A small multi-label image tagger, trained from scratch.
Model: 0.844M parameters, 40-pixel images, widths [64, 112, 192].
Training: 9400 steps, batches of 512.
Data: trained on drawn branching plants, 72500 training examples.
Rows from block 8 of a small multi-label image tagger, named by matrix and row number. Rows with one number belong to one channel. Each number is 128 + 24 x the weight over its row's rms, rounded and kept within 0 to 255. All counts start at 0. Numbers have three digits each.
After each channel's rows are labels from the 100 images, of 14848, where the channel reaches its highest value: "responds to" is what is common among them; "lies over" is the class under the peak. Only what is clearly more common there than usual is listed. The data: drawn branching plants.
# convs1: grouped (12 groups) 3x3 conv (model.blocks.8.convs.1.weight, 192x16x3x3, each kernel summed), inputs within the group 0-15
# convs2: expand pointwise conv (model.blocks.8.convs.2.weight, 192x192x1x1, transposed), outputs 0-191

convs1.98:102083097112119083119097121102095143131132120130
convs2.98:136098137119121135131127129125104097135116178121130119144054149173122141106099079148088124115116116121129139124126130126165127143108116107124110137167115126123127124095116096170152087106146126117169119133186119123054134171127131117080141107094124128101112115097133126110106139118123133115115133119094122119183110141116118128149124156121174144145175095113121141136117114137143123126129167138083114143120088117132081129129096185143091127125050135107090093128112136136126132133087120131139129107113126141100093136133099132132148123108098136090127123109084127095110130173089140193
responds to: bare; two-way forks; leaning right
lies over: wood

convs1.47:101102119128192083112118114119113110124145135134
convs2.47:128133128122114142122201184114132125193116109087124108170128119129150109101101124126126108120127131135180135106192121122125133111127116108190111129114116117106112109114110130118125122105099115141097118081127106120128116118195108111120105135127110176129110109124123124135130131117117113116114134123116129125125136132120116123158121120112131158091128116102095115122118126187098116122113130134129110120129126124114122199202129109129154209127124133118139126197131124134172194127121109178115123110107186156128122142084170126127127090115111119114100130118129114111134097116095136128
responds to: thick trunk
lies over: ground

convs1.64:123109097148081106101135095132137091126150130097
convs2.64:106097120100147105123124131134131127114146143169152109125168128119126113161146151109124139095078154136133100078133151147100127086101135130124117149150115188092081132116128111160093145158150129147147090165141137059160141133122164103151155141121091119130110085134124128121121068133152164166116141137136100117144142135127122188097126109121125126177135090160162134142121163125151099136118114091110121122155105149131147128128097119114138131149140077093122138128111142151122128131139124128165132150111091126099120090159159128100149217145097127142124131114120127139113173111175135115
responds to: leaning right
lies over: wood

convs1.162:112106110100102117115137146112144100116095108073
convs2.162:133114101107105118136108104104090086092106098143131139097163128098120085154128125139135090118089103171113126119100114131147135135110144130102113107129102108101091113121119137100111132160121134154099082134080111116124123095128099112148097151091095101130121121150123119104110124123097104148135104134100116139136105155101118118121078113135092099116086112166154160140107113120108100126115149126119150135146146112102089104095094138145128110120082100138073103097106134112089108122101119108126131137096079135116136184143128136124143117093118083139114113042098163122090147143157144077
responds to: narrow; red berries
lies over: foliage

convs1.19:114123141102106164125098109106137100094113096092
convs2.19:118104112123101107132137131119110129145110186149125127145103144162160174108087122127202181118106115129137092101155104124121104154091168131135087091171134123181111180122109104155097128120203127135150118147155098126126079133138129192115136109136174122109099089143117123102112106111094137137116118121157055101144128116102115146100119145127148134155153130132139105130129129139140116123136109100125099120148127103128137142139105132116097136130135115152116137137118138094171142139123176136161122122108078115099116109141126131103138147139096180118150124132097080138106140130126158156
responds to: drooping
lies over: wood

convs1.145:143125128103094072123101073132130120126121143129
convs2.145:119102118106119136147125141099137160145177136129142108121126152132104111125128147130122143108131078098134139134126109132150137075167101122136112135113185105070151100102098107133097148122139137139135216135110162071150145142111156098142132084137088135120176180118160143105132098169140143136078111114122177124119090133145195129158103125101127152150121102122122144148072104147131181146094137127148123116133114119123128130124105152131121124102150100069142122127084128142111115126132116126123141110177123132076122125126114115120126146120130128190131126100101142130116126106121131108
responds to: three-way forks; narrow; green leaves
lies over: foliage; wood

convs1.43:071098126144128098145134091119151131098147145119
convs2.43:121092134087095105136126131101067125132120159122114091144130137178105116104094157134132133091082085066126118127125094118141115126117128117127085110163131104138114132093111094169133157109149111100155110120186114109139104166137136144157107078137135129110106100119118115103135130136095119123097111126152108111164100093127114131137106179108167156134186080126126124123086114134111112100121140084146099129112147091101111133133086146128108123101151128122124120132088144112125133136108141129155109068102101108075116101131122114133152125157088128134126113105081107117109130141137121185
responds to: bare
lies over: wood

convs1.106:108065120125124108112075134119120108115109133117
convs2.106:141114126119125107143123112124125115147142136131148119135130111145103101172149083114107081127104166119111105106118123139172145167137137147118140121150128126122114119154129138165108086183089137122142125125159128138067124156127091096104087172104108118121124123148151112086127121117118152130137118137114148143169150131122122125076126159135165066106151135176172172136142166114101125123122160119087147138107117135108080116116118157144154130141044126147091105118127140103105122118102098117097120122141097096138125155129161135135143108128140069099110113093119119112090131162172093166
responds to: narrow; two-way forks
lies over: wood

convs1.176:117094121130097095102105119121111139123112066131
convs2.176:124109108115098107116123119112122147132135141141132138141119153114141155109129113111217174108110126140124131127134106160117109166124173135132070128163113136199119130108118102130104109116166140142131141132116103163120112089125122234117118119139200124113113125138126119101121108106094130141120128131147096125138125099132132138110101114089119125154114102109109101136121114122120126137122087113105101119143136115128157121127105123121134122133132110152125129127114137134195130141149185126147122090130074118092113108130125143124137182150100200083142118088097107130117131150106171136
responds to: three-way forks; drooping
lies over: wood

convs1.67:119105079130083100101106121126137092118108139114
convs2.67:121092129116107088118106109102103147118092151171137113123176144108159115175171134114125118106100121134113122118110115123069115107113140135117123120131122164089086117119107140136085126163130137128148098163139107080168102123119130089139149159143084104135114128149116122116131093128104165150116105132143130103140135116128123160113085130118140118155147084160167143129071162105151105135124127091109119127138088134116157108106103111115151111156143088130130152106112141077113117139168107116150132125076116137089148118153187128092146137167127104163131141069114117156117182117170131130
responds to: leaning right; two-way forks
lies over: foliage; wood

convs1.100:100091106101126092120080125103101153127136119126
convs2.100:141110131112120120135124131114102135138124165112119116146080153171109127111113077147089124103112112100125138122125120120189139147112122111123107134161114120118106118106122097167133077110138122114163117123183113107076129189128133127077128104109127126124107116115176153102125129135121154114116122130091123120188109126133113113136120152115176140142170096119133167136134112128134117112118187140075119139112084109120090129130112202136105124120048111112089093129117135127115129140081127129131150110111126122105110130115112142116150114114108133115114135093092115093118118181092129185
responds to: bare; narrow
lies over: wood

convs1.143:136128113145140137182128083124159149114103160142
convs2.143:150122124117130106164108096124112126095135123203120129106135103119106143196180121097118139115104120105101107185100125122134153119154129197111171142106153117123127109149133122127119112178145122108132148187120156099121151095112125131115139131132137110101172170119118118118119104117134117127117116109134147155093115133162166118097117165131152054130112132165186166120117118109148148110108131150109148137104097125129124100101136120141136112130121125116113112103118133109098110094135139107096105139141114124119100115184144121136104128130183147124125106101123165133091184119169089110
responds to: narrow; two-way forks
lies over: wood

convs1.157:114123098066124132111107124137141127148083141101
convs2.157:106107147137146140132128132152129145177134159124149114150131122175141122113132141127124111133123127128138131093122106144036111090114109123125114128161103140117113120109154134182104149124127146133160118132182127105147151192116158093145149124132111131117117116118104122111069128192145157121127140117148117101160118127143144136144137162118169152133192119126124049141110124138151120173136087097147120106108136143122125126124111078112138128133145120121149140128126129150106123139121085123119133112108118146104095132131150126102163110145116113184121105114111126131107143030139128186
responds to: bare; leaning right; narrow
lies over: wood

convs1.35:073110145136124114138113088094132156101144147118
convs2.35:137108111119117141127141169133130116087141142128147120131113135121128114145133116143104082106109140166152138164144120148125124100178096143146101104121131124131166114094115098117152116149061142144135185124135188097109087161137131093146139156108090141081183181132139097154100158136163104097118125127074153131110125108111202107167150141110106141106134081145143123134117152156129189155116138144119121138113120142117090161158094127137125149135134151087142107155096119144113149123097099150100101093152133134124120119134127120146137101122131094151088095102104146125132140111141146148
responds to: thick trunk; wide
lies over: ground

convs1.150:114056114132103129134126139149126087135118123104
convs2.150:116122145139132121129202199148128131178130120119119117167128131141187125125123130131104112136133126118196133117201132120132124139111131106203128145133135127129128151140141138121144131130144114127124125130120143126117115146176138119135140127125118199113124120132125125125120151146130140118122163129137115135131129156120125130134150112119116122123112135127123110110143130185140141116147130095134122134130153136137124209211124143130158202135135152122126128210119123126184203125128109199118129134126164172133124128135161119120125146120118131156148101116134123104114129137119117122
responds to: narrow; red berries
lies over: wood

convs1.74:106117098120109092102114148159094102114088133115
convs2.74:122127161110134184133132122126135129138118120111094109132139076159115091126102141134102069135122156165139128118126105110163159111145083124137109159122136115072126085158150169136102142146108097130110149126128124132127142130117124073147113166118069146113099154138136112125144112136146133115104178156117150147164146131110164095135138134167135128077131145139125134113100148130122149080060153137140138133105099134120092131132113134143111120135148114104138109130115140138085124122115048131066122138111115106147121176128122134142147096110136095131092097075139160115077112113137102144
responds to: narrow; two-way forks
lies over: wood

convs1.85:138118128138116124138108142116121066072157125133
convs2.85:120107105086102099123139150091090130122140129148151126136115172072165182136125125113155182099106063162136135170138101168132116106141125151148131117115117103133132142121097114102140129136162154115133153154097153100124110106153133163119154100133160137121178177116145130122126116130111122109118105121128125127096060109125180117125099108107094135170109110140137134170127102149161151165120144172103117112102135100130130147148097135120128138094124101113131114146073120137144149130120164143133129132126110161097136103147148139100108133124123204146170123141085154156126145130142158099
responds to: drooping
lies over: foliage

convs1.144:145102115094113124109095088153166124107103149123
convs2.144:126137154105147133137153146160093152150147147137137114135131144139124119138116145123132121135175069127142137126151105129111125080143109124151150154130171091077073077127157142154091150127150124112148131134137132067142159144147151078151127078145072155123111114111141118147140128171161137139082148129143153139122079129148115101137166144139145147140140138126144104125137117149135134138133132182143151120124105080102137145152154117130145151069141111093157131153071129131130148122128080149070121113147192142088119109130128128129123181153138113171132122135123119140169129100142121138
responds to: thick trunk; spreading
lies over: wood

convs1.148:122187114104120095104113092107138139101114131125
convs2.148:140107124116102120131181172099116125188126112105134155174118097116159143113112106117134103117135134120182125129180123137080133176127130128191119120133123121160117138109114118117119110114104128119124131108134124144117119128180121119111130126124147181136135136140101117136116137124112115092149111131124141128112116117141142104137129122104114093088126108103110097135134137175126122127162128143103113113089124129131121183197107101125166179136131121158140125185119118122176183118129112181121113113139165174106125144107187134164127087114111087102099121073086125105128110108108125139
responds to: thick trunk; wide
lies over: ground; wood

convs1.21:141093107106127082104167142131121123112084120119
convs2.21:134142097099091118097146144096099124127097148137139160164100147116137146117139129114121145131131107136150142161145114145116079164123146132146097124125113102151058161132103114138119124103151134131139103127163114114130109089158125206124109099133179148130104115126110114115104072102071089131133121119134095068149103099122085123110114123095119147126162126121130104141104117144116081149178104129117097123127125094114141149146139116100133142089123134141127122145097145152133153164116211146145119121088120141105109088124086140100150134103126184106119138124124123117149142125133146169
responds to: drooping
lies over: wood

convs1.129:111109112107141101117056133124107111107109120129
convs2.129:126106121122118132122117114120089154111112119138111119118094143131117106132121048115078109112101111149119130136111115108179142153116139127121123138134119130112116112092125106128134051123131115144132101144123115111064140151116135116056119137147111126151112124160171146095174116095122186121137137148162129118163109132156125116139114129097135137140133096124133206115091116123127108100126172096065136138132092119105118116118098185131124115134115134140161128117108121132101119134153125123148154105102096145106145129139145138127145125170110117066116149058091142122108151168129143122
responds to: wide; three-way forks
lies over: wood

convs1.12:115079115138126126109103100118143163135163102096
convs2.12:107142124184122130131144149124161123155079104123121100140083110143144080156118112163090088139154189164147123113138130101102128117112141102141172121114129126108185111159120174090177105129112125119112120118122101174110122136155103118115114140103094145092124141129107106155082180131130093109134127126151121132097169159114134105147124125130115118099117159147147099124120152159116158129112088190167125129115135158141109147146151098126168146166129168121133128145171128135128142129110117146090116140106147142174110126120136095122121111075167107137131102164162122101145115109164147126
responds to: wide
lies over: foliage